Rows from block 4 of the text decoder, named by matrix and row number. Rows with one number belong to one attention dimension. Each number is 128 + 24 x the weight over its row's rms, rounded and kept within 0 to 255. All counts start at 0. Numbers have three digits each. After the name is the row's rms in percent of the matrix's.
# v: attention value (decoder.blocks.4.attn.v.weight, 256x256), inputs 128-191
# proj: attention output (decoder.blocks.4.attn.proj.weight, 256x256, transposed), outputs 128-191
v.60 110:146097131100110118164113121154136121075152127131163085093149142124093130122133111118163093113115126087141193115178132109175136120120138153109127105146088142105125089141073139073128122106118121
proj.60 111:128105151136185149113202119136119129164091152128095178160111114149135112143152148113157150130139150163119129108115101157115133125148087144132139113137153106126135152109138149145119142147133105
v.61 085:146153139113135134139129093142132099123123120158116100135116177131099054117112100137113134113183151119121082113122134136125136134107135093146097163139122161176146140099146142156157120075146143
proj.61 088:108167111112106097115094161116112127162161140084128143145133088103160171089122120105098105125138117112114144161099124099164118132131117133115167129113145126093117137120149132157142183169128130
v.62 092:070129146115133123066160115150089138123144087100128131093114074168160085134089144121111117120087155106106138174105127150078109078120163087140130139146108117115104127116123137182098109163122149
proj.62 090:142128116120128107109135134128150117130167137121146086137140159172076095161134152139122134099132125123143114098164134148147160179124134144143135122089178157136100130162129073099139106106173109
v.63 100:112091117109120136145129140141112108160129119109134144140129132156136143227104137112124158140120158118142157136102097155124111121107127121159120170164128133173146111127154154106094119112159145
proj.63 098:125137114180156108109119132105145125114127120133116127130134084099112148087132071134110149161139105156145142099109117124125129135112102096106134127106112139106121135142103142100131142139077156
v.64 114:093136144113112126149156136110104129127102126097140159128120100152147140119141081128126115124159094088096146105140130115107156117125092136122146143063130150145107120142139144139144129126147092
proj.64 115:134108141137142103133149096136144144094122156137151127141102145131126081143126124119085127147124127165130135101144133148114103094103144146119142097136159109109105112133135133135128121123124124
v.65 110:143142142129140101124061111117133136138096109078134123120124176116125145126149101136176117120092116116138098116153117129111156165156142129136122120110084099174111150127115155115150153128128128
proj.65 106:102122140145143162128138141144162108104169075119124154094146103193129119130084125131111146085158149148113120151095130146093094098130117116115143150129148139090117128145125135150129115090116123
v.66 101:080122151109149118102125166107111123124130145126143147151114147176116126149130106107162126140171099116122128110120136135159148098095146097165080178130095110129138155127150150142112123196161201
proj.66 105:117142105161140136081111131120143105120145096131097114164117190159125109147126139138122108080094176123142162137119134097145150111130130163135112138145151107101139105139097107126095084104126134
v.67 099:150129113132101145138115086111106166126121153142188144143130105153154098109115089142130126112147142145124127084090117130087077090177138145137139138181106126127120172180134110152099134144104130
proj.67 102:092112126099109093148149143121118120144167125113101104115113142130143110149174118122154082155133113145103109168177084141148120124138104116150113112102136129168139093100154143088108080084154134
v.68 109:091095137075133117148084136116123135126098135129086092130108125102162152124141121134140099152157090095126116135140083118137153123157117132147165115123137177129129130088061105142130116154117122
proj.68 105:128132113174144093150112154104132125119174118123176104162123149133105132134150122151153105089107151185126149135152173146103141148142145114142144126095137097136165127175125134179169104087121084
v.69 110:095152085134159131134136120121086141183111128112121113142109100087103141156146077157161124129111123140090121128147170086142129166106124104132109121119163082121149140150142161099145116124161139
proj.69 112:106135139148122115114109139122142136094135129091112148111177084149141159085178132120109145116128110135177114110119134148114128106101117062110159118173141129135079105144109131108138141141088136
v.70 090:135129129127138148142142167118137113131107135137128088115140133147099122115170117117141130149100140148189117124106122110135143144117092165105144127079153160148158111076098167174152182170112139
proj.70 097:136090141162119107124115150157083140086160106135181131157064099144134119093102143112105086116131119172099141118100115117102118137128146116127134105132072102107054150156152098120138171084126116
v.71 112:094124148116144147096160149122082078104129152160155160132076087090132183116125154120088100138136117102112160162136115154119123123112066141123121082177096178149143131151116132118138137179135117
proj.71 114:161123144109118106114118116126117153180096137128103084176180169111154089113174142136151090138157118131142119121112150160107165101148117112157134121118132153145120150160157091158140142113128122
v.72 115:131089114098077126119073125151165153113153118113101142168144136128132120089133128123155093133155107089117114164126096098148136169136126114127130122135141174156087164123087107122121139122126156
proj.72 111:122102110170144110171146138117150132097134137123151126141076179129095145135117092146131105111116158144168099150114152137114126102119132134162133181169137081137138138141165104139148064116175100
v.73 099:131118147175098132126131141145128094149134138169098076112086107136163107098131138124133126129108169139131153145057154134120103139100136135159145132154130125102175115157121087113116102153153133
proj.73 101:126137120083128162145143138160128167113133139124132166190144117170134121168100123123119121193115102120113101130119108127130150083137148107108108118148141128147123114126154112160121128154125131
v.74 092:144142130127131105163156051067177121149104106117136195162128117133150094140189137157135155132131138125090121125138130137139139122145133174102168120114102128154131169133118126142139128090170135
proj.74 092:156127128075127121119135163131113122137146142143133119101127129105101142082100122111110152092137120131150124138093132152156141131108142119132083106118145098140094141092179127115137118125107128
v.75 101:093140137147121104170152113126131140130172118101127192081106113103152102122125132114138159127111131109131116149076091140168112142110158140125135158167134113110065155133126167120136128123068112
proj.75 102:151148117082077136109141106150153114129140108158146075098119175141088140163124121157129158171094139125092138120198071094091109109117103136120104153151155141102133111148128107123144129133153151
v.76 082:142110145125129086096103106123083127114147132143093135112160136152088109126120145175144133111093128125133096097094148180133104176169168176104114126132128145114170126105136135141136118161129109
proj.76 092:116116135160159130175123151134110107134128086122127108133089150103136121056106138151172082108101124118150116131116117135090153120130106085120127145095143106111097160152113098116155114123187126
v.77 101:147133124122122116094139142130186124133135098133113137142186182089109134146069191081097125175153131103080136142118163155157128114097163142138137131128136156134087149091133148158115111143146125
proj.77 101:140137128131132137084129109126116099120095136133088155159065156145118162066124086126146130127138136126187145111142131088127122129111107140134105184133094100119139130167145122112103140107135157
v.78 102:153113135097135113154080139125122110082154134131152141104155187067145094136110136160088106100131156113105114134147091146124139153121132106138139124127119096152116122112136134114114137141128131
proj.78 103:095128104147154134147136128136168134094129126136106122078109108150167135117136102110166146127079122118135105153140150113117142135147142142121090099115153166169112123119132124120111160163164111
v.79 100:108105139119138120171142122116108147135123171132075108120111127132151143145098112138092143141137134160102143097139101107149122157134134109134137114088115146168140135115105099140127138164119087
proj.79 097:175110138120104132088144109109121109102098089125201138138151074108129118111135134137144109155088107131137116115107129127114106154129116134114101156099131097124175112142133185116136118119111107
v.80 098:137136136126102111145096132116130089126147133109115128084078142127147137093078154125136111121062126150110168115103132111136110145137179142130116168151122133134111134107099162120089129117111118
proj.80 108:114122137097142105142166120165136150120140098115094154128169125136099113155141117133103121138169099109117117182141102157115134140111100161130136118126134110099104127154135106097147118127160104
v.81 101:151147143163135131120111110133065127129136106136168122153090150147101112122130096141117149073119123138128100111086118109131100087126115148122100144183147090138090136152098137077131171122123138
proj.81 112:112123143088095118146125169122090131162122122114108104088144116130111128127111160147148107204129159104109127126130125111122143119104115082138164105101107123130136121113160165127067135148113113
v.82 095:106131136152125121102158171137100110126116105183112095112105178164096154147118142097130124118139139137137123145109102138136108124108100090137142118135133155153079096096148129199094121133174118
proj.82 103:147093131184149160128104078109096132129083109133104154129103127132179135115063146119105095190128142071087108110143158185113133105131147171126169119103129092144143144129143089120153135138165161
v.83 092:156077113121166157161168149122139104090166149141102122135123130108122092113087127135103138124163127111145101104162107116137110187105118120152114134149106130157080165147116132108123139128156153
proj.83 092:130084108189095116152137112108137114126073081165137134118097149077106156130156087152162119122147103098146134136103107147133181093113147163142156123114121164141137153156118113147144137167140126
v.84 091:124121137128137192143100096124144127128144131125171143148128162123107090110154103135148068111134148141167111118123107131129104103118118123099133110119104133121141111120125148144170129100121195
proj.84 102:090120119153041089137155112130136151107124130156143138142144117112159126114125157118083149079107134139121141149100150122088161134118158140147145106171123109137090146119109119105077171150128119
v.85 096:110131122119076136117087098119129171146128120140184125115143106153174141146111108132104068118109096127118169122166125107135143139125128141097123115135113168155147144157142160140136108106104105
proj.85 104:120153149109200108131176146123129126114173172106119135146134112129118113114147167127092120076181160137129115133091136181126082077124067103143138114121123152092121124119129102102152138131167135
v.86 116:131145092125143157114109162141114139137104099111115092131152115142143118120103107133176151121123125133167125104107130083115101165157149139176166139141138139145120137107116096149091127178133146
proj.86 116:112141132168118098138110136099134098073123127107141148128080126162152124090104147164144142116120155120084123174154114136141141142126133129145095164097119106109180121140130157115113113085108103
v.87 096:081118105110145114078116122179135135120105154086166145131129134177134117162108123133101118154095144125115116127095141159098105121139132135177084167135125083116139162129149114101106112138125113
proj.87 097:134120104101080146129100146132100119085157117128126149122126186140107065130116079160138141148075152083112124161145122103126129144123109147133118134132122146120124105112136133156113125087114142
v.88 087:099127150114123111101114169168133130126172095139097159162122148122112159105121083144113176154196132145138126125091128134170131112110135089084114147118176143092121091095137139119127161136138131
proj.88 097:152103121131119109153142128128125092165140146141130099147114153133122117142109124094176083129098086137119155106145148114108121145164116134096172132143123099126128152184121137131143098136136148
v.89 092:139136099117097135165109095143132113124126119140109148120156161092149065114110122153127139127116161132125112103086128098108111110132137114095145157152139137128140097147125115130124134127111136
proj.89 093:146141128099116148161125106141140157132146147178121137151102115139142122148145124127180145136139114115111159137151109123124179133111158161121108178153140119152106142113122148077163164148153127
v.90 094:145156124143141095072117141115122121151103136081146189156136133160156142126124145117140098117127134104121139119118129114129202104154128116117129146129154083107138143150128158127154139143158097
proj.90 096:122123103107144119187137153163157157125121140167103114112175128128117136163115101122113110126154126156152112143129123130131103169123113080149126113118099122100140101103133139122098077130090140
v.91 084:143074128116119153127131116091106134116100091111111124116174141136112064132135150134166137114122133131132106136120184120115116147113121094096139106161084136163109147116116072174110095186176155
proj.91 084:136099138163147080131086159118121110120118126163137151091102122132101128127121117130101130147131137148182150130099123143160114134127155145135147113107148145121103158121126144111160143128136123
v.92 096:100122116127121124145134176126120127124128148132108110124143089170130151098117130130147116127098130117175168141140150104119126145095168061105130169126140127186146163191115112124120104108122160
proj.92 102:110130110195105158063131110157168150081106125108143143168135122139111099173133138122074179168107104135101129151103097119102145126080095157133083102162153156124125078118103155133139122176122130
v.93 105:134137088137116149132146122099150116156139149126086147106130108136142136158092144146103138136142106130093151091119085147166121123124149130134155114096126148131146125088149120155100100147136093
proj.93 108:163123128105146097114125095136089144112122126143151133148112125143163103089131142126167103094102172125128144113136107131136133109117121157128091161108151097111117143145179101112205150126135128
v.94 104:105148119069118135091105115153107157102116166139149142123116122121123117160119113119164108132118120088153120152129119116121155135114156138126158113158127132153105130140151138123143145131143139
proj.94 099:100107118167099156133141112118110130095143121158152100167165143140165116112109125148129097063133112117110150108089095136113136109094108111092111127134120099134109097155100130159143119123109148
v.95 104:103150124118115111067113143130155126183117134127132141112118114148136138150107100137136156148028128128118139130161126104151117131137166103166109162139131126147150142126112110136112108120135134
proj.95 102:117156122115106131172138113141124126063159145119077126141154119140106114111126156135113103106151152143124126175117085158094085111121115133115136124154156139112151128111106114120149155174093114
v.96 109:142128122155117126178088091117156141195126151147077138122129151130135108126127119130159134115064143124131094133150135119187098122154157134139128140134102089093112182092122152140108081154173173
proj.96 104:111126141140134116130082109100120105106122156129175124095087089139105177149140129120146122114101098124160159122157108115137119145122150109130154122111152166106114108118150139114168134107073124
v.97 099:122132157128098096162088103130146122116090118134138098121066089130138146122127132132130111135136132155159148120095105142105107074146083160126157098124129157117161123164121140083148150123087089
proj.97 101:151111140075138156128176118166119157146165111122119138139172104067131126105130159165131096120121120158065120155115114184133120171131160110119128092102135081163093152111141171182125154101150114
v.98 103:107109125083146125128183120154136131110135144170124114130146091131064135143139127134106150135142116099152135158123070150130130147118139121154119114108170151123143146116169102161135145091133111
proj.98 101:135141139119106136095140117113146102109109099131159139155081143109145117117121114151171127147116144111131117120156124088158158094153111139115078119116161138138146151138148115123123100197156143
v.99 110:125119113118126133107120159124096143121127107181070131116142084118107127099120124142112107121088117137078152116096094111124135130114142113128122100162128152135102115092104091093106091092174114
proj.99 110:172160136119106101139143133137120108082080103104190123144086172161096132092124093161117150112145137123150127102168143118120123110118109114134117155103134105126153135172126151113137124157127087
v.100 117:127173121122133102096161169107163067110132119114163117081093125105153152108094130093077136157113078180078135103130116144107154152071147121142114147138103174158142071177133123120134173103102101
proj.100 119:127114137087131156124160163129118153161093153185109144133170100158105146116145144090128142125125125076138152093127137126188125117134122160151104136135144116122121133139122146150141124148187138
v.101 096:144106142143151093101128116105157108131153058144108131130106149143104118123117130117087138099161116155092134159108088136127124144112132132127123117144089094138102132147147130096149135159169115
proj.101 102:092119103108202162141158132133128131162110159106102105096113124165148129144124120094157092167134140059144102129102137128154121113125142078117097134080147153150150132102137162158073086129125129
v.102 098:122095120067130133138112138120119142137138149113155127133110127093163113132157127156146140116123135096122133153199122178141138125088112146177094116054127111117118127086174075145127164133152118
proj.102 096:138151148143114108147139114111165120133156145139122138116103169087109149150105125146112126159132139102174123105166173101193153121121126165157118155099163153130122162125150130160128104135087133
v.103 099:136127160158099129088102140181101093108125100125108138137114159082120159107142150139130093141141163110117152152101126132103148123156158113128124152167134144144124117128111121116135149173138140
proj.103 099:127147127142145118122132095132108162112094156090124144155135143180165137162140089148124155094155107129130130106112120125094111132113086126140110128152087139102091153124127129130130111086149114
v.104 111:122130137118129102131152097136149112156114107098147116103111145149104144139087103084130101104076135157156133114085111133119111130104141177150116137115118153119107089135132132135130119122132139
proj.104 117:137121130171140155110155120098080146104132115128101144133104142119177124127116163135105142107150138053114150146150103134131116113128115183144119115138123149104157097115161093155099141099147150
v.105 104:157122127104116128103103142135115131121064150147125144126158123136152162120160103183136141130105114125087165114149136132157143126121107151128125092116120180171123111124134095150121130123155153
proj.105 107:062115154104144100112149112137110129116137126113166105144130134129130132132126176120118091104134128126135124078149127147115105137128105127128136133083077108104118137127115113104135175122138122
v.106 096:150125140118146145128122128097137145110150127132105140130154150098093105094114143141119139120127107094084139126139156176151104154132127093148114105141091119128093203126114111131149124101166168
proj.106 101:086111151147144140132186144113166112114089117086131132151171150120132138104134075097138149127161099122169122139078106126105116153116153131106110157134126123178123126151119141127102131155101131
v.107 102:129070137141113093182128105097107127170124091123089104133103172107074162124126114123139115156151151134137159169125153134140132122125146099115112126102116118141143142123129119118111065154128155
proj.107 104:128142131178107136128142091149172136123102142113118149119100072125140124182164125134103182106137115120153142111124146155148145126118120138148129113151171143117107110125135171113129146102150134
v.108 089:127154117172178144101162143120109130139130099129123130132113111118095122143116100157166139115176131151141088118100119102155104157140123120117127122160151086134126156183155183139149110139123154
proj.108 094:112143137125126119102093145114129082146088128134116095102147103123110160140131152114145111108132108112129134121142129173119184078119129126144135129151124144125121151131122099122113121109127137
v.109 096:113095149139153147120105148093118132125098166163107131123136100144162144100077115147125103095108137089116161103113117149066133155129132138110128122118113139173109123140114113120147143151160133
proj.109 094:153138109149139139139142096164124142087125136140159125139087159195104094151139139133132163149172136152084102125106148144134126110120134094091154099145141111129154127105143098113099119111110167
v.110 111:123130142140125104161126165141118110062094125116107142127117060154185151098140126171111097110124130133146166097089138145091119132129091114090155128151092153150125140140147048126138147089129103
proj.110 109:141103116129129170132103125129112172198121160141155102175083203140111115185096130116105118134133139124079149117141114123119129113117096078154115107108116136120144104115091140112144136132119121
v.111 095:141099149061087153120122151119097143104106128123107088143130130137136162127122140103096114159135115090088127117178164182100175114115112170135115135061142143157126083110157122148126113136093118
proj.111 093:095139162146194123095120099118135161125138133102155144133143151172141143145127124099162133126127127143144145101157159082128127145116125131144116101108122143119126121122097103134080154103150097
v.112 078:089139154193134108113110100157113186110137159157106151113105139114135124123127132122114143108125121078087126092095128157130144132125156153129143163131098174110122133124155151116128083151105111
proj.112 092:155113116097161165161145171149132085157146145070158138150127145139124123099120097137166159182146127131149110147160143127148134118101066087120157071148181132117133123177136108124138123094146112
v.113 098:126112140159160104128085122154136094095110126140161122139146138117192090121144150139143144130145175130084162112102109136114117127149162147160148135126155121137076132136147185092148118160187114
proj.113 098:134132130081143137158127136145159082122142137154140124132107147147073105136129110097144135102105092090138102117154136125099179110114115120155106124161094112107102123100132136119099164100120139
v.114 101:143101152110156089116084142147162097109088102084124134167128111151156122144180142160133152165101155135186145148122108166136133106147100144129142107091125108192140108107144163130102143180141131
proj.114 098:112145136150095165080100077114090111108109146127159144105107117109116130123145162081135120079143117135075124117141146115127129126109087137125108124142106145123085155091106121128150163092103160
v.115 093:134145129116098141120104112128157150155123137102165163152123133128134124142084088126129118137160105088153109126166137115139130137144132136130064128116069107084145146141143133132095127175106168
proj.115 100:095150138142146124191168155131139131089183171153083124113150145098114147154146156155142114064133146164133115150112134121105096113147148126163182157157169131159122111108126113150138153097137161
v.116 096:090077171115116075145101124113158135132120094085149111139139161121129090127126090138131141123129101155104117133118133107177112125111166114129134138156130138159094128133088130104113111166122166
proj.116 096:116178120094145113186102127140161110159172139122138095113099150136076129156120159109136137121165151088122140177129163163113122130117135122124135117134129130088154140122136138141136118100172105
v.117 084:142167149156081162106136107129121092125099116091137136146120158152103146105125098107155137166125108135146166116090148104128117094176155150138135152121106148159134112148128142187122136148115122
proj.117 093:113141141113156107101152084112109141100143117107108147146165104141124104119141151117113158094144135138101116140125106154098137128116109155126154121173153063164122129104129113104112114076137143
v.118 089:144134099105109111148131127151141103074107110100150146102103145093174122135110131153150102140093139139073129069088122150151117155094140126131122130163116150138112116120133134189120104165139153
proj.118 098:136117128143097131150146134117139122130111146185123153145124129138090144112120139093148157117097098089161118149175151081096130125124116187134135109136153136104136100075108105116140170095142124
v.119 100:117100110118138133171106127090132185151142116114085127105145123142143091109124109140153099129137096104150163167100155129109121086119109139100131170116133121107142122081135141120134119046136138
proj.119 097:139139139114105131134139118119093091153136121125140111127102136130110127170156111134105173111155180189095092088177099105139135131126160152108124109122125120125081093175125124127119129146138149
v.120 102:120114141144124120143131132132115119144126116125099123128099134141130117148117128110151153134141119102083111108121170120098084105116159100104122109162123143156121118135078113134103093164119088
proj.120 093:140128108117134131117130122109122136123139132149161132154118131128117113139106146125126122120129145113138144169080120149139174144093124150142120146117136070116187148121151104115137150079158148
v.121 088:108152115172138169133171106128082131152090122162145154115090135139115156117105128120139117121162137153112163061081133090134115121162103113157157127087109117132105134112130163119091132120135122
proj.121 092:116139129116119133145152109134155124138085151115108138119188145146170133120160174118108175116136116119142123130158114184093157133131177139108121130130129108120165102150120135088135115142146128
v.122 100:109115145120123137085122098155133086123097102113128130157122134124088086151133152101142137104137128124097100138135150156164141091156149125156080124128143116095065160117116137091133118125165127
proj.122 109:079142134130103158120135111129133171090143148108151152122198145130117148101123094138109095170106143088166132151101106122117127172116143132136113133155117135128143153105084131150095127170095134
v.123 089:096149137102118099139105101118112150148127137126113127127102112159123149108139108115149120113117199117124149133116128119115109128121076095154087128142150145118084092140113108141108145145127124
proj.123 088:162098137139109099122171171140146129112127144151117131109126166139094120133109083154105172160141094130164129104152133139158123138100147135140152121146118111146128144159159120167137100099126081
v.124 096:136160112108151114120133142102183121139154147105184147146133089117161098103165103132147143107142163137152129149082098142138119093102079122095161128195162108127156157171132113089158112102153157
proj.124 092:105101139120118126122123141129142138166114092172064074113152138144130114165098146134118115158124122110111111129114147104161146123126173170127088115115101170139083102154161130130113126170123134
v.125 103:175111144164091154127142122147136176128140136160121105161168139151134132101095095110156085101141151175156157106085152114116125061152119135126143139140147095085137108133165130139110118103142123
proj.125 109:099131121094179143152106147112126097126133120110113135113139125095120133153145142142105129140145145109142135113186094154133138184128159109184156111100106165120101130152142136122108152124147122
v.126 102:094125102104140163090133167111106118101083141144115126121116075123141095120143173127121119111140122088124132107099116128091097169129168100142127125127126143150146137116126116127122119099148109
proj.126 102:146125127159105141111145126122145118108118136131150099162123155137121114124093119108139084087096154157124111126114124123129162111108138152110072148147098133132156161144122101128135094152147117
v.127 110:172133120126144137152163117100157141110136134097125129157135115113120103140174100125122135136137129138102113091152133186144133116095119155162143143138139111140163159133171123136144129126159132
proj.127 102:097120141147146127095093130094116093161079089110151130123117108123150171128121133130175122085145125131149117115160116067125115119152139164139099106122080130156156164125160146094122097116097138
v.128 092:114163118122115110127117105137177102117135137131115157108152131122109155129152148081154125145180108171142118108146116136085139129132182119111092164104189133116092108125129114155137155137137113
proj.128 091:150144124112111142092136148133114141092120119113121096126144156135164138066081103150137118104097133137099132159111148108126118107114117178115113105156096132149145116119108136066154116155133138
v.129 095:148151091159153123142118156151168092118102140156118150147151126114120150177128080113121092156139119126126117115118103142140122104146128127128136125187127120137135095130146072149126102108154121
proj.129 099:097124112123111151136174113139104155123136132115129129129108095160125112099140132141123100137126118130149127130191120133074136138133106151152150105128129128126086104101108127120089134154108180
v.130 092:148094153118151148140131129142147146165106122108115142160119091126169141138149130106116136129124142107178095152159161136106155141101092105119155086128069139122095146184156124139093124136099121
proj.130 096:121150117113110123068163140112139107097098138168111133123113126134121101131123095138152111135101134180143135122068107152167095106145162123126135127115179112129178120073141150167164154110115139
v.131 100:085113121129141147103126134122122104081136102135154162139118147109089181163131059155106112144172122139100124114163167142160121093164146156144109112075176130139128133143103113128130125127123130
proj.131 104:144124111121110149151178125126112179164116129129112129117123108119105131127114144137142137116084137112087129116103127047083124136138133174111137148163114140162092110116127141147117123126127120
v.132 102:116122115140098185107138114154094125132153155066134204174148132124120119122102100085145117152161120128114136132121110159102139142110159131132112113136123133087168153127128131095119159146115151
proj.132 094:141156097133151107107099126136136176148105153145138072100128105122106136139130189119111117027107117150105144104145154147124132100082116121151128120120130122142059105120122150137153086094147102
v.133 086:142150134114144149142142175156127121130086169123139137171103119111140136142150097142147117155149144093121101065156125130113149153110113197158133163145125143114135083143143150187105130082122098
proj.133 092:108127121152140132124147115121151106131130162166143112095116121075165125134139132124147119128141127109183180158116172141127111114138153115085123125101153142104141141128127111139174111184117164
v.134 119:153113103128096093159109142144102181151066120118132190142086135172141074143122136116131116104130154127143125094149159118114165176080156090107149119176119100086119119097126090107141126111117147
proj.134 113:117111124121177160092157084124125128089156105137136130143124115104131172150144134130144132189152090120114112126120096133142041106102113129143105119064118109140142139145128103115112124124141135
v.135 093:100141126143149134097130122157182104116040106172137065146155146142115143147125136138121121129130139130140123130120154138146168117157120162078129126121153074110111143187135104153103140142139107
proj.135 098:134164117122123137141158134104091148153160116123124171132117116153126137063128123125157151185103140138147115121102100106093109129148095120130137132157114146147143156107165152179104107131127109
v.136 105:144139148116123142100153173127143090100128127117161145159142102139118095091133101138092156150140110136072123139175158081137108154129125126117101136169090095120136094125146116092171147134090135
proj.136 102:119092139161122097143107102137153127138107108128104155113120159105120146131119196132151134072063108151151155116123113127106171141128116117120119138131117124139112143160133091155061110093151121
v.137 094:081092153099137132170115143123120153141147135087152163088132109133096114150111096113133131087112118117153134159097090145085135100123141074153100115135111118167109108148136111078123088142091101
proj.137 092:126140136095130127154130116123114150140148117154124109139151146093148124082145157108122140122189148103136118113119155150108085150118105126124154113149104138098147141095125101145109131142131170
v.138 106:116109134123144129133136137147118133135123148093157144180122081119138121141113164131056142131163135116162088100113145145145094113140085170112157144098125106139158168145138174086103119132088141
proj.138 098:143112121151147134123157147129151118129115095154079147132133161119103133103126119147168116136097120152117137127150152117152192138149160077146118157129133118149128153152134115158159120106099119
v.139 098:130139147101166104135114153146104116157042108076170160126108132096128143127076134131098108149163114159146131134127133107101142150157156131112123132112141109110091096176127068117104126121123117
proj.139 105:101123134141137149128158088147114157127155095155093087122125122146137127116135122168157119157129139119088091127137116157117093113144087107123154100094099134130115173103159133157112113135147139
v.140 107:106106093139168114110152089152165071126120143104105098116152165144132164149129092166149117117084130105139149132090113118150081104115089154149118149167128115131110121116108082122125116126117117
proj.140 108:152113093126121123138083143125086183120129166159125131138122083068147112093124127141110150170132103139110126104175131143141147135113077112133148136123137149135176116108114113153087133135139103
v.141 095:152129104126156135111103136079130175123154110094106152149116135152106113141115133091120115143182139147096114115124147149120135097129130182104155117123120109124144113125112145133089122081148103
proj.141 094:123137140127132100130102162146117090152166135145121150154134179142139129112154112145106132097131112134151118155123112109177106140142129132120119134115085132136111137119139117124155131172133154
v.142 095:132106141115117115128133141130110148101118140144147050146092107122139169129191086185140106135143127155154117131142112144114098143126073193123149144127119119154150128125165163144118106126117131
proj.142 098:150144118152142125138172154130166119144145158151125165107157126138135117102099147111152099119131106089154129169142149146094144131150177066147144142131115163125130132156130159089147133108105127
v.143 105:185151150091134158144101140076090149098166103106133127085097075095124119112126132142120145170110125125130107109142110121087143095143135116115119106111108154128070116114176128132121130150152134
proj.143 106:108147127141135104068203096137172121101133139160164113116088156148164120138086118132147101109138139143099119128092110091141113135116138154079141102142149115143135148128113152094146176124125114
v.144 095:073138161090094122139096097128092098127094172129105188154119117120136151125136093086136150097139125130123146120197128153132128120159149124108129133123165118083107124115113120085109131108073172
proj.144 092:166136113106087133114150134132149155104136148120114102114137108174128144137136171107121106142094113154133115142080154140130152179166102125131130148151126129127136136126133135171111085167131087
v.145 099:177152089130146106134157109108118119143130139133114120129107116098158128117122179131108118072132102147176133134094130123130160173082106128150144115149093104083118153115092134172091132133128116
proj.145 101:103123116119131125086085151126170105097138145134139086154139149124108130144133116127144115190101133140054127126145131145189102096141167143129129134052164154130128099122140127159155132094173125
v.146 097:099171168134131135169130103134093139139111129132124152107092128090165139108127125110165129162177148126159126141116151150101146129128113135129149113120127157128165161150120126097104102120123146
proj.146 097:128114150140108159118118143136132138120119115139090131103144081149134109107184075120117133110142110169098103105115102082137138128099202136145134107116089143122132119116111122115127140144094124
v.147 098:069144152145126118133129170146107097087140084127136078150144156109135134115191156152142116114113156158140152135113201081127145135133118162168110141124162144119158132133064162159180114143118103
proj.147 090:184092127100092152123102089115116164180122147124110155101164106134129150152105099100139107152113125091091113134136118146112132122139132162144118103125114115133094092137140088072084130121123108
v.148 116:138128142136152157144167117123139154115122092079143080110126135126117155156163110130120114128134130111117108104101092131115104174117114154138141192138048147143165132171125098142136115077095121
proj.148 110:132100151198135107130082140137132125170146164159130153099129122114167084104107150113136121151140122129151129131188143118161141115131114129138122128129158088101140154117109129148108168146120151
v.149 102:154151107166129129155141096140148137166155137137110218139161142147134118124111095098121153141143096115130170082129105145134094112110154144116100132145167126176144139150124171140144110118160124
proj.149 100:092123101107135107130104182138122121093089168125121039132107126117119121128162124133110119075133135144125128139166118123133146140087119111161151134102078118106121142118103098106129132117127142
v.150 107:114125136135156169122106162128122083104157108142121138135150134064090119172163098093137121153143107100127150094134110141157095114115128124127147172087144127119196123161130163137133123102170155
proj.150 102:135134146171075070112109150130151133162080131062120101125147100130129116101082126123140133105123158138148093121154144127133136126128183138140065137138140151132060171089140146091147178094136130
v.151 113:114168140140155070142148130123125137095108111160167084133090134089148081118121194154161111115138158142119114112145174094134140150160135165117135110084177143100124119113109107126142066100198122
proj.151 102:163150136137094184113125107134127105183167137056096149141130119152127136140117119112134123200137105124113146158122100113112109152122116102134127124118093142125123154159121164102124120119118104
v.152 112:076105126138107124153139117126136131157161130116112155144169140112155141130128154119128122125085131134160152111153125100131130102098144111131134104137102133138083136148137119128127132149166109
proj.152 116:127187115091113110133147149115134084116112156120116094083112136170123144165122123126133154152149133140109115111112131117128109151140042109093133129151162162123133105089134106161141136129099144
v.153 086:094129130103108122129091162140166160143140136126128110194081112123088113117137103128160137137146111138136151100149153146119118154138142152110116104194130118144159168127111141143109124125129138
proj.153 088:130141144148071121141142138119135126082124154124120167108152154131105130132119158115130110060178121110149122121101126164111163141090154111181184116143151144110115107133176170105127158097148084
v.154 094:117153134131113156135130159139128151150135120145115111110099184119143122131098094106159107139108150168077123115135129131100124101155108130127141146142128131148187156149120117105143138139142166
proj.154 092:158152142084116107151135138163139138118127120124129157150175086175142125073124120162108143114124133098141103144131109145100109164109204147129117142139112141092087116156138145174109086155153095
v.155 109:134088145112111115156149142098099116104114088090144128113115123117146131114153099136105152137102133142126145163149121110095120112105080119119140083114047108129118108042172126118132156139109153
proj.155 108:118145116142111124064168134126145142160171193175061170080135147139129136129135113126142151118128138146132114086108160127141109147115172112075130153178174142141125147128098087127132118103134099
v.156 107:131140113113111138127110130094114118111126147142106153112127154124133136110140122156152137185098156102070146127084090146117122112139125110159117167105181169151157115168153137109114150130171120
proj.156 105:135145125175136153141109117132142142121128131126136113142120125092144133150132141119137156078111101110138153109210159092095153130124112110150130100145097095144147180095084099127133117107123145
v.157 114:141151143153080144131159110139154088148141127122115177117166087160143146134111140113104178100088158129105085132158151109100116109153100125127087153140125099163138123129165130124115131163145129
proj.157 110:168132109104152143132170147146156115122108097130126099143077170165100117085136176124102128195107098124148155107136143093168156118163130169134161154125142107148096134143102152131148113114111119